config.toml
arch = "conformer"
model = "multi-label audio tagger"
dataset = "synthesised imitations of 52 everyday sounds, one a clip"
train_examples = 39062
noise_aug = 0.002
n_mels = 40
hop_length = 160
input = "log_mel"
spec_augment = false
win_length = 512
norm = "layernorm"
activation = "relu"
mlp_ratio = 6
head_dim = 32
fused_qkv = false
qk_norm = false
inner_norm = false
moe = "expert_choice"
drop_path = 0.05
num_experts = 64
moe_every = 2
expert_mlp_ratio = 0.5
experts_per_token = 2
shared_expert = false
subsampling = 2
layers = 10
width = 128
positions = "learned"
kernel_size = 9
num_labels = 68
mixing = "mixup"
residual_init = "none"
optimizer = "nadamw"
lr = 0.0022
beta1 = 0.95
beta2 = 0.95
eps = 1e-06
steps = 15000
batch_size = 256
epochs = 98.3
lr_schedule = "wsd"
decay_fraction = 0.3
final_lr_fraction = 0.1
warmup_steps = 750
weight_decay = 0.2
Rows from block 5 of a small multi-label audio tagger, named by matrix and row number. Rows with one number belong to one neuron. Each number is 500 + 50 x the weight over its row's rms, rounded and kept within 0 to 999. All counts start at 0. Numbers have three digits each.
After each neuron's rows are labels from the 100 clips, of 14848, where the neuron reaches its highest value: "responds to" is what is common among them. Only what is clearly more common there than usual is listed. The data: synthesised imitations of 52 everyday sounds, one a clip.
# fc1: first MLP up (model.blocks.5.ff1.fc1.weight, 768x128), inputs 0-127
# fc2: first MLP down (model.blocks.5.ff1.fc2.weight, 128x768, transposed), outputs 0-127

fc1.182:495505511533513511537531391517526509552358509502494590425477514495546600524430455455482487406466508526536415583461425499530553561502487490498559559505513500460464371413517567561457543566524512512491488464566475527455506435493473647520483507424573577497473539437497437449521434460512480527556490551528490457638467495518496491513598542515474477448456405485447502502467447596518458552513
fc2.182:634524541529479589508433601479519545490453504482442511538500509493479466598516495455447441452453474515482415549497491492525464526451457466524562461518419475578494538490477573515569467483567581492443535601484455584456461436480437473444561444483491493547475510458424493480482518445598427618468499608524420494500354523492498630465546499564531519527467487462467554404471530532486504476510
responds to: knocking; household; reverberation; text has "reverberant"

fc1.113:427560407461448468553523453556545511458461507482429502517468507444502569434520501500487508616486430604553538469419532486444476460518502489480588549470454526441486448601557568513465473502441523462437460563594534524484511539535510544500499510452524491553519516523485470434470401601451507526532359390416505539516484499452568493469453480540428547475580576573555535569576534524548482410497
fc2.113:527438408472533450521481475534472607549433556403476556462491581527603588444443457502438417466499529544526442560515548474487564510521568528546573518518525583477520504477526541523588453414609541466467550494553557584505510532494428402424503557542541501512444415512612490459528473496467483501524444405488493576496430461503487465488516402485561428427473520475500464460473527473488574431488
responds to: clock ticking; household

fc1.69:490569461494515519506516527524466426432430471500478560482457438487559563545505449479468476515578550626573543503436565557449516551525461499543558462501448560455478451503541591464503573541435487503541486622629499560510426484449485544474428530419546515577458517495457442479461590530493490464537349446552496470530487498533561528514460527522442408419516431481528564484530467467425426482577
fc2.69:567559468459517512468404543615518524496366544424477432515525456508524541509543452525435425459608492483526503550446423518541547518547419550545512491484468538490446494385509506515585567482593551541510544521529563504615457476473508403419438594438540508500493410470499533523430515511613481589485483491521498532489460445477421469521443544593544450462457502545516483432510442484540506516504
responds to: nature; fire crackling

fc1.225:429508485482536505479493470447439483509546506464486532443458476512617460476474493511580547449507455527596591464520508511518481653502548477403523529530437513471448500539484579489394610522487563476496608550501477530477501423468397509449484548502534571545469572410420532450471503506461557517529499463445559472451470503527521539457471482619531565460430452486524530563455469632395494507509
fc2.225:503447491524522495526508520464475522584593506449499515413449492563524430475467578493486497520478555476526515471537460442467512457687455555462577421542423593468415514469516517497481522460592463446437498520486533427505612521557506406471507494568452530392525446504478482532510494485548567462423437504550429433533566429555560469538504459515522525460583519559527462481459375478511558567479
responds to: explosion; machines and effects

fc1.232:516490446548507363450517405628614450484526514480439647509497524512582540407476533521546495552495481630534499528495566528544509470523511529474575560451508522470462440512506517545500404460473487478462469534558535568595494517525498501478577479514536493453509496511467461452467429505473521460597392392423494545563457451462515471490551440488540486487550518564499546602567555532489445491494
fc2.232:538394468549475446500494506498530549473552557353473522503491554424526594482476483460493472457530461458538473528491586513532549540505551529502516519483451537516493488454389477508588464463538542443468543537564517554531450573492441430442552507520525531540518350530512516411493494508515532499536508398506610666472484441444450554488507429552583489447429577529547459536442522481543550460455
responds to: clock ticking; household

fc1.518:517473458545478520514489489599522511495594504547572500468421485469599527505513577463500470479566456491468474481452491490472488506460428458385484569504484507509559384591401546468456462550563519421468478441515498572565499549517486573513547498349482564510542493519481473461409420496472522468464378564498445538543499581540541601484458523528468431481552534481547550540558618466468463520440
fc2.518:462514508534534546511432619526496592504564545499543457549481493517525446541538540503418475470508539509478476486469518489477485542474468506428535519456604548498485504553424589457545492480482613543446454518520581555570529567427421408557408603518553537504525427488472377516499450523561462484409445486455422540461416450530445538484513460579538436479457602400544498476476482498483513476409
responds to: beeping; signals

fc1.79:486457395446413526458586443490499437431478422358442476497465501526542570569570570610536552514517536502448515614468534561471435496445413547506508515432504513448500530515479517580393474511466510526531508524553425605512423457496424507517543464476557536505487558544443456454501565487519493503559380486553527567489513443494474497516528427526455546503579507519456493509511450584428495513418
fc2.79:496542557419434583521445515515387473529550440515486417572506460453445487519648563460496454508525493465426437540505561472606551518433462536603491457401539484470543506439554435454395538480531547516496576516499456518427529448514428532573514560543521540464532543446512463530449568480466569538517441464585499554533527486506420534496464443564505481381461562531473446484440463480512471550499
responds to: nature; thunder; mains hum

fc1.615:513491487463533468511485464592499450414493509546458599497452468495508565472535500504485489546590524549518545539473617569494495529483414539497629485545417579417511428445532564448505546473519495528552468555575539544560381477488510488363451511438487461471510509470480409440444539522529499445577398497535517481570448545550564482547426502488491426393509499468470489482528584474507484527603
fc2.615:552538467493439455478433534548499523474435551386533376538500491531506581560537456585424484432573521527487552557424493486506535491499481554537552420507424578451476470381457583537583529485589488541542577548531522507564402527470413429450455551537503485544482426466501500494521557545574507552577497437475503519506428408508432528475451472598534425441510524497510492488481455448577474507515
responds to: nature; water drop

fc1.754:514502401468531534458484495483456442467436481427476460507494511513502475485585558575574540562501432511470532559465517562456525457424463583519496538543495528509478475382550484449438548523493468487527512546479530470393407430475533499486500447474602522533555542450486427497513499577463551593567526374552524560458495485461444568600565435556438573498461568536425437526633450474482540509462
fc2.754:507459533481481592435526521497493508518466455383604451554495526482491412568547502509548555478480500420433503523477587478461521464349507588471601479496471550551501520466552524525517510460432482459479471620547510426506458460539536468495539475610442493532618558413443416480507462512509519476523453474466419540502382447474499599492541434535566518475490553461516428463554544460485533459541
responds to: fly buzzing; animals

fc1.746:524507424458450478458546530533567364554443532476514509422383550438523522560504513509516561518485493534505483559549471573447534513499392498486527529461455550412471435466505567536520513528451518452495583572507481506454543413512447641347453471468499454499515465465496486471480376598498541546478478475410550502523555492471555556547510494638494526458475484517544451546532584474482513477507
fc2.746:482475457469462517474493516543542466478385532461419471522541429501478571522533546500529506520451542605486542444597521553455466461535431524494402489507520447538463546453547516535516565546427498480465523514456475475497492481502533611442433448468608460517415505457606578505565523633465490439456568505491464363478493549478609413569518555435418515508537470437510486516484531449589494535518
responds to: footsteps; people

fc1.126:487530463492519545478545455498510504448503396490404599475483490493600516533567471444556578430518532593570534428556542479548494559426480472423468494510526483520488467505531554581396543574419513469472586445515494586531491374490432551461373578449557606492474535416500527472497546473465509526563532499483491489483485529560485477465487504558416519433412444588478547497535533543466468542526
fc2.126:512443506501477545525516599467480575551523497397444535460502458474554457642531414516601572419501511454460489415575429416580523498555491508480488435541453576472423530461436529455555513520541533505392611514558480519487582485545426412431451567600470560501501496462472506533498508429548548494459501535496510498497509469484491470453431507555506532422545431512534483499410489525562571558466
responds to: machines and effects; explosion

fc1.214:458414492567481437453519536476537443561445504485384488501482533492494480491459573500430493427469434484453482482563516595562557512449433494483493497483414556534497443563556471575394498568520563482578624477475538604478432494422525510554561485476571396480501478475511490438492528539425578558608522518448524585530520530503478433504486488511568592465446534520424424501490461584494510551463
fc2.214:525430557574503506440482582535536513560466544411516566519520542509480482618522413473469531431455467416486474483479520504575619456529479507511525531405451595478476433506488499548628501517490517495534546573518551503594506553468510373489458460621468485509537444460452414487508478431581425495463497559439366476568488496471439465488472483549548475542457514476549484492467478537505554421475
responds to: mooing; animals

fc1.378:462447523543501383515505431535545497524502501482491542460418589537566503500504514521545602516506447532510469540528530521497468529430484418405495556503501574323496370538425540543381462492536574459467512441498530599528426476530506555535516484530540576494535432557432473463504496552451648504543476454418436529479518539469492586508576532494498477400524511479503519517478476501452498462495
fc2.378:474518512499524480514405516554496526468462453509484506497572453493501512436422518430549434494482549517533526383540459477550446547510478445497374608470527415567436532542426538451547495454602513590497481550545575505495516553555424428570505476433494510477498456495538552473505453578556426463515413467512519505493508561380492464452529499511484482601533463478576584542583622493459477566439
responds to: beeping; signals

fc1.85:496443481454495496470559489574631393464472488527511483485463456391514503493438477454604520500489469540550565511488442564453578472489555468505475627474482526485483483540433512454466517454529467451497497435521419456534526492603525549575515496410550472450499484495541459517530395572450586578417406457549515557487523551577489486580495482546584457502443447550425551499533525586553433501561
fc2.85:485506495475446558576493522499536533404548514450475403491539437462546507558469462472513499526547564447578546463439573503585606461488540456553481560487475537483491483452405549513541580464523440403511578469508519432456494530485539446487450476528518549446481451520470456528526462443565581582389427484508543592428489485560426494455464461605623551449442526507514470507440428476534602467513
responds to: hammering; machines and effects

fc1.636:508365481404528482543538456611532455594445497479472510486496537563514604522485417460580550473546499509480457444475520513550507440496556536532459538467536549537508489490402575464478423551528535527470542452516487522559476468639398459498464577460495504501513488496555553515430337500529505548455456563410490567441532496496490499532453552561545434536486486479488471442611570446516481463537
fc2.636:597428462511489476503456661521485486548533529500498555492489434488519464543558442516471474447536510535530508483549510531553502439393513473475517522456475530516497569366439460522517597424415487565485509466509509454568519516562447494466506640512369473374556482512510424484482407499550517471443527539524555563480527598516424449454477523508593495501477455446438483480504572555494538516560
responds to: pink noise

fc1.320:530544442393547504582524502447493487376590475548517577579414520502500555507457503577530618541506527426562511580488535547448599439429472575491454528482466521535463519568579494552497447463395513480401556501545522457503466439440558552496508507496511544517418496415520533515425531572428556537491479430379572490546476485492487481558517473526444484526474472502574470415553492530487491495447
fc2.320:566561445581518463503568548468487476508408621449459497534578546493546466536519503558449483494466562460522476485585551478527476520457477415507439462499572560503532436447464558461485602531515494525441492524484508511496534595488491494520477520489416519494616382444554496521481503374477449506533541444502422458471532559494567519401403463596511427465495503519514406524586508372524466471494
responds to: muffled (low-pass)

fc1.508:529531485445501560499466534454443457427447464460531446522494554528483462557566579543542512519503426514517473563484556499445527471442490579508507510517470504510555464434520434465437520533489485476537529516487498479346438429468520479498562504498578501538565551473447404472497501550453572622568552393558531585474508514466439600619609451535436578480447531551387433513575501493510479468484
fc2.508:550489562476520537478524546525525518517499428408630475565473530475456399552530509488547577447471510445436468519483581488434510472367514586476617491491460549538507494481534511558549490479438444463499476595517499448501467476548475474467575508616407466517624535426451409491481421519526523479516488493454398550504398490501489623490542467551556508474495513510495418446533531498499516445554
responds to: fly buzzing; melody

fc1.669:450503477472464435491575511464532425489450490493456516495425498446495524535543460577546587521538469539515503540507504570500483557471481479372564510512426575387449503442522532505448528513447570410550567506550472528511402466515464565392498507448571513538537510388462469495479575573425553511562477511399597485479479505532498535516488444625486450373527469457539597483506495561537527470547
fc2.669:542554432447443486504436433515450429447446506590560405555501529485499464446553486493367496545517497533529467576502498496433448508548487548561547487586503584402543518569473574403508437490566589493448534434561587497484468532434424515511522544512569521525448452439515511441594599516434432504572512468588505534533450458562543522512516532477441463421438458537517551482504433480453540495497
responds to: laser zap; machines and effects

fc1.613:452496506556559481480497389573588387447528464462498559446407483517525489529481445550571547522579429515568559563511515532433516556476526560524485553466462591505488366457487496465459496465530550447467540482532476485495438432511554522383493462385566476504495450469493433493513440591434495547491447567520487526474568510522556570588501490608490460412495485562421535510495471599477508511534
fc2.613:611469435493473431505537532462480441486528437574583538526412538429457514512489440554442471519477511516577486534388448518499450557432369479509592503487556493540526504382508494542547397441460514549465510421533516499509431514499433547551511605518457447395601618543489483471512530513586484529509479574541488516513499511541574535465484528473532442577478481456487498438476597506484497490570
responds to: water drop; laser zap

fc1.545:430399507509492438477530542466531478543507441539397477482496526493468440501488535517446481464500454499451449549563491589549546535457449488508487490526441562523440473556534491612461458571569608507555603421479524652462428466409486491562557507476535430518447516483512486425510498517400555600635501553413533537515544532492497463477439516543506500454530506514450413513418472567524492513448
fc2.545:495420520600448441435487555506578503562439539446466555500563554543483482565556400447450537444425494424440488440498556517560610477542513481549487532415469587475513423498499488558587485507516535475573520569460555487581475556470506403513509479597486474520489462527475423476480509422545443471531500545422364496599516551488513433503391545542570500570461526521522451504478480528518537467475
responds to: mooing; animals

fc1.77:467530554468527465473469508465450539527536451497386505500464439475577471497549414530520528477524563522580589462619519459420554554491561458425515480562503539507478508475524510616495523448478517481439582482540562629577501466537481525422477499403580559534452490350546560571470466454390519463522501386513534483541447527549603508491491480584506523493455449528502530472485486489480501445536
fc2.77:519509510526416533544433521500546552499522481440445405526565464464463440584519484519535462489472559395506581441588469457540468518478507536473497420504478556535445573531497504470524443434524638481350552561481532603536545579525496355502477520545524507498585443441454493565512492417558504482489477461526440560566485422446467475447429462624543508511482481489527518472453521480479535533471
responds to: explosion; glass breaking

fc1.429:508518505506574519492469501523535475576500509405502434522463483489497456608401466575445473494509483499592507501586437442483543525510434471449486399535483457468485517465487481461532572445494544559465611504493521564563515442551513475363513537524543589514422387416527524558542539525436571496490535482423492464493536531466586555507536449603543540412501516593518443547539504527522539377468
fc2.429:560552497566422557595414572532537433495479431456473453570530454511447530545492500515488432432519581470522534432471528436502402466522472582484386467406589470556445547505435488474555537491481618561443539468492502500446601644480482436540518482499495549470549475467492479495628537458541447543548456453532475507479432453483480509410528413539555513505542456474492528514545526508516454540535
responds to: explosion; machines and effects

fc1.14:437507387474547510486523442526582422479448478478492480494468568484584522596419483453585490492476440564585574443445503503419468496554571441462483516497525439480531452509464518454426513511476646502543485521489456477515503466492476543454473541475500579440442505448582500430497476557526500527566501408465541543501533591571594560558533512580487546407461447526538477461577533537566471408580
fc2.14:518528493482531540564539543505534490552468491389525474544517492569517531608406522587500535435381468487484563429541532497453441476588538576444412535488490476482504524412463500514554534500565487426381570565506474531449585537484477385432492456623461488447551436465529459443448463566564531542446512519487486458443515503487436489468567421526545525504606540507504501476506551455581520472550
responds to: coughing; people

fc1.539:471454515513511451495535489483549410520408523356384557474504553485527514459413612473434541456442474467441459385594534546525488488455452550470462514408504517515588479538535478541346491525435500441555550540470529521505455494414469566504445539510542447444555468463492531512554539599548562480530516503482517540509476470525496437512523516496536586489441503578457497444546455566512525584421
fc2.539:442409554572503453431455565446576488553481540450391554535552544542477489555515488489486521420408454422463502480536525504601599448460440457540414510418454542478494446495507462585545473567519567556525589555474503577570527517452511426528457447523487479538531525520455470476489574533552457485535576513436429538551452591480457364501501555480473503490459563532446447536449476570545524534464
responds to: mooing; animals

fc1.212:504414504504512480577530448564558427512414497533539532421494508415468476545448479435491472505456548565529523522559486605423453524486439536549529567382516501432387541532498649476449568540481510517418553508528526445441474497580496610529398454491558410441486516472561404443464474561530497533440470494480474495499528491547540526581514496504430537540504508456492419592469536497468487543536
fc2.212:546437451466440633496473502467528530481514512438515417558534541528510530566491491492514552454384493539502557492673517487476450497491457447504482486442455549519487547484507580570542485564470498475386578531466458494499582494512473532462429445591538477528545459416576494495505419514506507486348545578485434469460474508583422430519501524542519488537442504470474548489457452429536618499515
responds to: footsteps; people

fc1.257:466479431477483560529513429528487482522502496496505532434508499494637538443460505468572528529538469544612616522468468569530452522534496530396481504473427504470538461460447596420502486533541575476503561519450438423471449406470354478426476475486513521545496483494450530509496496585545546529575495471421562523487481544536492472468384545546445603428475538491582517458518624482449524522553
fc2.257:452381562496535515557495576434363525577551425478517498476480571512505515466422573580500449467508526517521455442518524540501424512594484508464576545545469541509528524373494477585478555498513495457486517449530496402490484504547403449430571488513415495396583532491527536459515407588509531460470477465532516457470514527489580500425523460473565509449516520437521406489498525508614558532556
responds to: machines and effects; laser zap

fc1.173:483505492573510510512607451588555451416450488536468510388484452471498555579455494496523568507541492492560553542461513477470490616447413550450522485489393491471530375480478588492456443498536477487534486524604491550524397495474441577504481450434503561557450548502460506446490542515569500468609466555505506474554489508532598463506512437484467403410575413456465562469512484501507489580558
fc2.173:634543556521513472451423568558477527484525531468504408520467434453491546568554487481444516468533528525562458504437495453576521526450460499451550417515425523516542504452406535509578496435605597548549495515599581514560466542473406438465486551508455513539520487489507535527463547504567448581521490513478400485484383436448475517491444447603549414427443538515479480462445503470476566529570
responds to: nature; water drop

fc1.338:427505404486509511511529432551597408495429503478537485480448589475575546651404504476576484465468478592561584448431492521436493499533561462481503529529510443485533445523418510453437516502477568476540480502520484442487482483512501575431477518469518540437447523491556415426491499572566493526556471448457554541527542542561581545579553483563462544412486448560533444495549522534579460434593
fc2.338:521533513500540536566529561514522486559467474414530460558503488554518480570409527598508518434413471467517533426530505533450452492589544595411417527473505482518552527409468483546571513489563502439376552548503503564457582554464463365428503473636479505443573440475535476430449463556560496544427507510494463472444500490484402503453552402531545517517544513516480544483518550469567513472531
responds to: coughing; people

fc1.591:377494502513497435512458514508471446602460572547459534395439471434531412563547500438487477468615444575563501487514582476514466609517447537511500520551570496497515518486497520455398492583466489510515520457557502551569387468503539498499455513375550553471419494466555401411515422550526502467514536492506452467464533590455464523504541478495555612504523487567440455490485516453467528473574
fc2.591:438457473511518476456522540502466403483564506539485533576531555484492567523516523519506393551465605540554492445511547480510481463446445537502504492527449371452472511504417403487475529496499571466596453523551531414482489487410544468560522488438475554516564401448484580480478429427413553444518490449543567441500525547534469428506543515462511440522501553466489545483560590610577424577589
responds to: pink noise; thin (high-pass)

fc1.609:564501485407498429535690522441460573502489543538535531456281483461507482543403455535503458505496431510444514473486509542549546498522475588438493445518447509490494506488519528559465481458455518458442544528601553465442455501518476489493540543532487469477513549532458504592571519521457498484557442436456469514498488488453517530554558519514608555516485542509526448446509518447383508386500
fc2.609:478482487460463513506338604579494493514553487510548486478514595482462481481590549467541541481482552502465475495509532429510503446449431500538466557592478448466513476436405418433524464655508540535554483513485474474499523494404508517628455533454445493496584401505529497467411453497450568418522584464581483421506516555503512526461515564514458542498551505529557539528504515593546465571472
responds to: muffled (low-pass); white noise; group: animals

fc1.149:426526499523515480564524384469530457539489478559476549344528564488469433487478511451503548553555595492496413489585542488544481512492445503426540468474523545413498448531564466517462455488552612525491485518518499467464517410516532564539473496469510490476566574507524442454511527537566496520510466539458508444638468484470574492548477398503522442518544436552491496415629570488487372418490
fc2.149:492481533459436562456512549459596426498463488524493423498525472437435478478503466489525518460422504514472539447468516541551497524443513529531505457415615541490508516477488494478602440469496633632482512606443573405579528539583558387402416517527521510475536468549418418488543542483560416489550475511490479611543467527484500499483516480522555511534523548478444470411454540467554541445525
responds to: bird chirping; animals

fc1.647:496482447515523485416565483501523456515461421529407590481484545501544576496578471481560613371547494605470441460510519492515475487470576531438511541497536582548533469478472531480489455602599581416496606452502494485487456373549403557447441513454494515524499542473557526461507455471496501574484528549456552453470549493499449512493446524553477458439466431418446515451605521492483501534587
fc2.647:549479473479488511541465599473506574534508565496470515544438471446484450564568440524449557429559503496552401522538512440559477467460511539451505511493426523548500560487528487493591539473468613422472540501505533492540538542552442460442512567495461464431559503453459547484471460423499494524368533571532511530378511521468464472410412459571581536482445407401493482501532563489526630537582
responds to: laser zap; machines and effects

fc1.312:455530492445563535554598531476551518526463503453545555431480539399511485533489478578488508383508476594565516597446517504489555502503498487493487534447546514506455486521482535550419511486565511518504515470548462545479523506492459498457623513530567428420472471505487444461471524532434493638553536448414445537494472490487601511618478432527569408517417437498446400502567586513471423416493
fc2.312:505478550453461473481449539519539436507618446518521451492506507450487407497566530455514543432536475515525495487584607497493400456460485419481478525515465471502441533425468459482524538422518537452542438502487413497446510495579602497429559384483504565558629487546526632485485495615473540514467509532522523486460457557435474480534451536628543473490416454538450519472498473569545583512541
responds to: machines and effects; helicopter; muffled (low-pass)

fc1.333:507483413446522506448513507482468417496452481437490470494512501489522467461562539551625541579501435497471514536476484587476562459419453537501475515580501545482440484379532485496437583488510459474519548546459526440447404457473515487532513445476603524495527525423474439541520483605460533567574521413562555570460503481447441561587527417581454571495527581532425440541592432484507556528435
fc2.333:507452530504478591421520508496512487549479478325549453526509499476510446553568503503553538494488509438425534491506585476480544466373525559464589452511500562523492549444555554536540523428455479457466433620547523426525480467546536438496470438603473537521573517392484438482513492504534527451497409465471423520494399417486471569491499419564591514492501560453513456459538537436484567490532
responds to: fly buzzing; animals

fc1.661:505474417550542541549459431503527508489520478516478550444505471468693496483505462430593529455545466519641585452511537538565451563488507542476457495483436466527514459460417570482450520530517521495452504470468482495480501417492348495428436507476545616531508516450403495431514456542519482522532515519465556557507437533555491496475426512587460576469419453497537483465542595527498463568550
fc2.661:479388539432523503527569591440424568590565432427450510452466493517530447510481566576545452435502553512507462438554475501522471509576462531500562460557412565496426543390524490542460581487560507484433569498542449439475522441556403429405499558549380522439553528475486509532496489536548581481465511487522491485509506530504587488470479495493508509392562562499501437454438484523551547546581
responds to: pink noise

fc1.452:503502494578494506521554481619544396426457465515429519478467457446536544550442428498523516466522508560592516552466515500478469567504440569542523483414431506469506417492456573435513514467524509477467495527624470567488435487471430588534442472458546498577447511492440463420530584562567486490594384512544478477546482500549555478492490492475445436389525396498456596452492513568498493552570
fc2.452:621521496546532506402421526573472511494412554466498388532451457481537532494548421506460470516525481533585446526448467466564512552454416513522539452503448531517513536462459541500547515391605577564480503493587555556592453488432457440461523558475526437498523509486453564501443561537562432582521459545538432517497409464456449495510397520522514458439458568497461532424467453467496573531587
responds to: water drop; nature

fc1.360:508453456514527484464545476499524440516452428516429586464490542510545584501565489493564606359556506575496457455485510503500470489496581538453500562493522578569546453466483527476490472608611576433508594426477480434478450386543390525428447534473479517522506543482552524470521447470517487588459527545450570456469564501485463511495433531535485474439445445425439473462606504492474510569580
fc2.360:542462477469495509551461604467495584540508568496465504526440475454497462553573462533464538443549513494571403508558517463567472460485505539450503518486434521555522558464535487499578567449461591426452528500487542482535520543564445459396519549512455490422549494469465553485462439425489511500371538543534511534379517518472481460405426474568572551481439410405479473515536557483542638540583
responds to: laser zap; machines and effects

fc1.131:446460487411521425525587526521537453515503445449484550395405495530496455510472546595533502521543493502462477482547481564516504558455464485420532565479483567411442402419540592596430496523453571514497617566539536530481491461530422507430471424522490530495500484389475491520517466510517658494537481509398540509500566531517560608480481466550491522445455509503459514526491550583438493451543
fc2.131:463514485461541452452566476485507527472521475500517553415480470566394464518541556530473513514480471563449529458504469535356492467541476511493615510607435581442446521537523534530504517622499460444558427545509529481487488554504503486494503479545360522469402539506485493592586451464454551446478516496565455419532525510587525522530513521514476520479479438545422473482497391355583539557483
responds to: explosion; laser zap

fc1.654:433517562458548458524604476470468459519541488428444506434467570489492490479460557553576477534515466513510433427601509540506533494556486434573511466410546513521494512479565514505455495539513483449470530529541389454424541449608449581391471525471523583526453557499410541506567538528520494490476485446508491514517506391586585579516434531507502489433413423407464510483468487595493545518383
fc2.654:456476476494496438555512436450573616503439539479388509473472489491481498440533505421542598568508519472530492472570475410394427526493555475483496531563380480515441537533520600439545474456575502462468442519484503443543494431469553496473500529472502555537474572578518562560502531419503524448450481456503521482579585541480569457488452645356463478538540422541549522474484470516527493501534
responds to: machines and effects; explosion; whoosh

fc1.152:517484436532511469476467489464466507528442544512581473545454554377509573455480511580624499507528516539468446555457488470499536464524539455437512449558422549500494429555440477496470459519560482492582527468557531542465426510462494514541575441463515583539466395557568542499456485493473555626467519498509632618566480519449543504551485486544549533424557596515435444461443467495477557467390
fc2.152:565555537541539526479519515574508515528490518441587490551497470410519570538450522528519445409512568482524361522420458448477557534521535547434488429579500510452476428570469489555697494430570480448562495485497531578548450575508487434486538511511494498415526471477540539482477452423480456562486528529457490515503405463430446486477539428575531512451520532528512462426416460527533546510408
responds to: creak; household

fc1.317:461444556509526509516522503466525528567389491483449539485414476463501565515414529454481468441471521529481449612520502592562503506506445471509573570526465491530464447495549528604457557617527569473478488491533432521457502477477516634563477426371546532543482539422471427451498491490509480527449446528503511515642464505556498526574570516546457427455419428534448509503489477597538416470498
fc2.317:627516505513473529575440570498585590547473550392454529481517500474459483620504484462436433461462518451494405560527559470512483507454464529530510480512429487583461523493446538493685501494523535459457530586425467572463508472471439461444491402482477478539516444479514451445496480407580483579466538488508470525562477438416439588493571450589558484555521515509518527486466543505533500473474
responds to: knocking; household

fc1.184:546392476529499528406496460448459455534537470448559469499532532407486550505572500581592527529503444563432440547471482502531553471512487423403507468537500491487563425548474461483457430492560464494572547525523466504423378531406472536479541488491494564511459474522536540493493484485514577630509535493527613570576533502500477571566478505554474546443552603539411419461532486490542573483399
fc2.184:576489544466531579479487503572508512564479498387585485524507470453471538566542511522533431476489490482442396538412458444454578468556491548472525469578474528484470426572530474495634468451561450421609508542459562495451425565457469417400560496525474491455535500446527563511462437416579507551462536500474456587550490419432424532469550440541533529471564513573490463475485461528558520493456
responds to: creak; household

fc1.310:474531424487529452486530430551588400480439484420530458521518553441539493537417468469577489507498457582549554446422483511387493426553559423447479471458521437491499474514444465444458518473490596511493523572569449447509502554535508547517459497435496567482438459449581543437543494603555523515550487395444534537513529572548613568563516481586494561483520498513520506423579562529595504487465
fc2.310:509535476485491552565503511548574494504467533412532449530498517549529567623401480544466528451370500496471578465548558474447452488583558537460465545493493520471520481464470549524575501511592470431388551567498468578442592563474458410471440437604490481480503439436548425430479454558576518549454480517474466482467485473508404473500574416579552487493549553478493541476483540437570526451500
responds to: coughing; people

fc1.247:495445492493472496458552485601627392459485492534524489476462460373525531488453474473616517503503502519563574504474459565460575452481542444499490614478487522487494459539450497449450515441525502416475494434528391476515543517593538547565516501391538482475511479512530454515526407532469579558408400461536505560498520542572501489601495478545565437479452452543423519505528509591568462498562
fc2.247:504490477448417553573506493511541540444561513445473412469532440444558525546452461481525484520545571431560522491447545519586596472501543468566507567504488557463496459448395547492527572443537427405497564457518506443466491524486508432501455490533512551454473451506461442544526453478576593578405428482492552616464483490559430490467466481590627523440443552505507457511434434508520607446496
responds to: hammering; machines and effects

fc1.684:461529425452555491510520435502555475477501465488431501489458536515601491575442434460592550534467500559603584424481520477469484542523552430433495506548531447436514427489507558460415558502454567499534511472454482541510500404502477554434443595502516593456448502415601513552538497492491512507589510415446466516521513609547559533534529534555476516409392426581538492472569525527485472435573
fc2.684:524516476467477577531516580500535473587486463358481484552566468542505497615434514554501524409380495499464616407565501410497493456588551511465415473526525458481419543429488495489509574496550502455407584560527463535449646546507479399485473501600446523434498444455530475485484472521573563527535491503510492483476514495495459474500533462549533540450604507502513509451464511500566494504545
responds to: coughing; people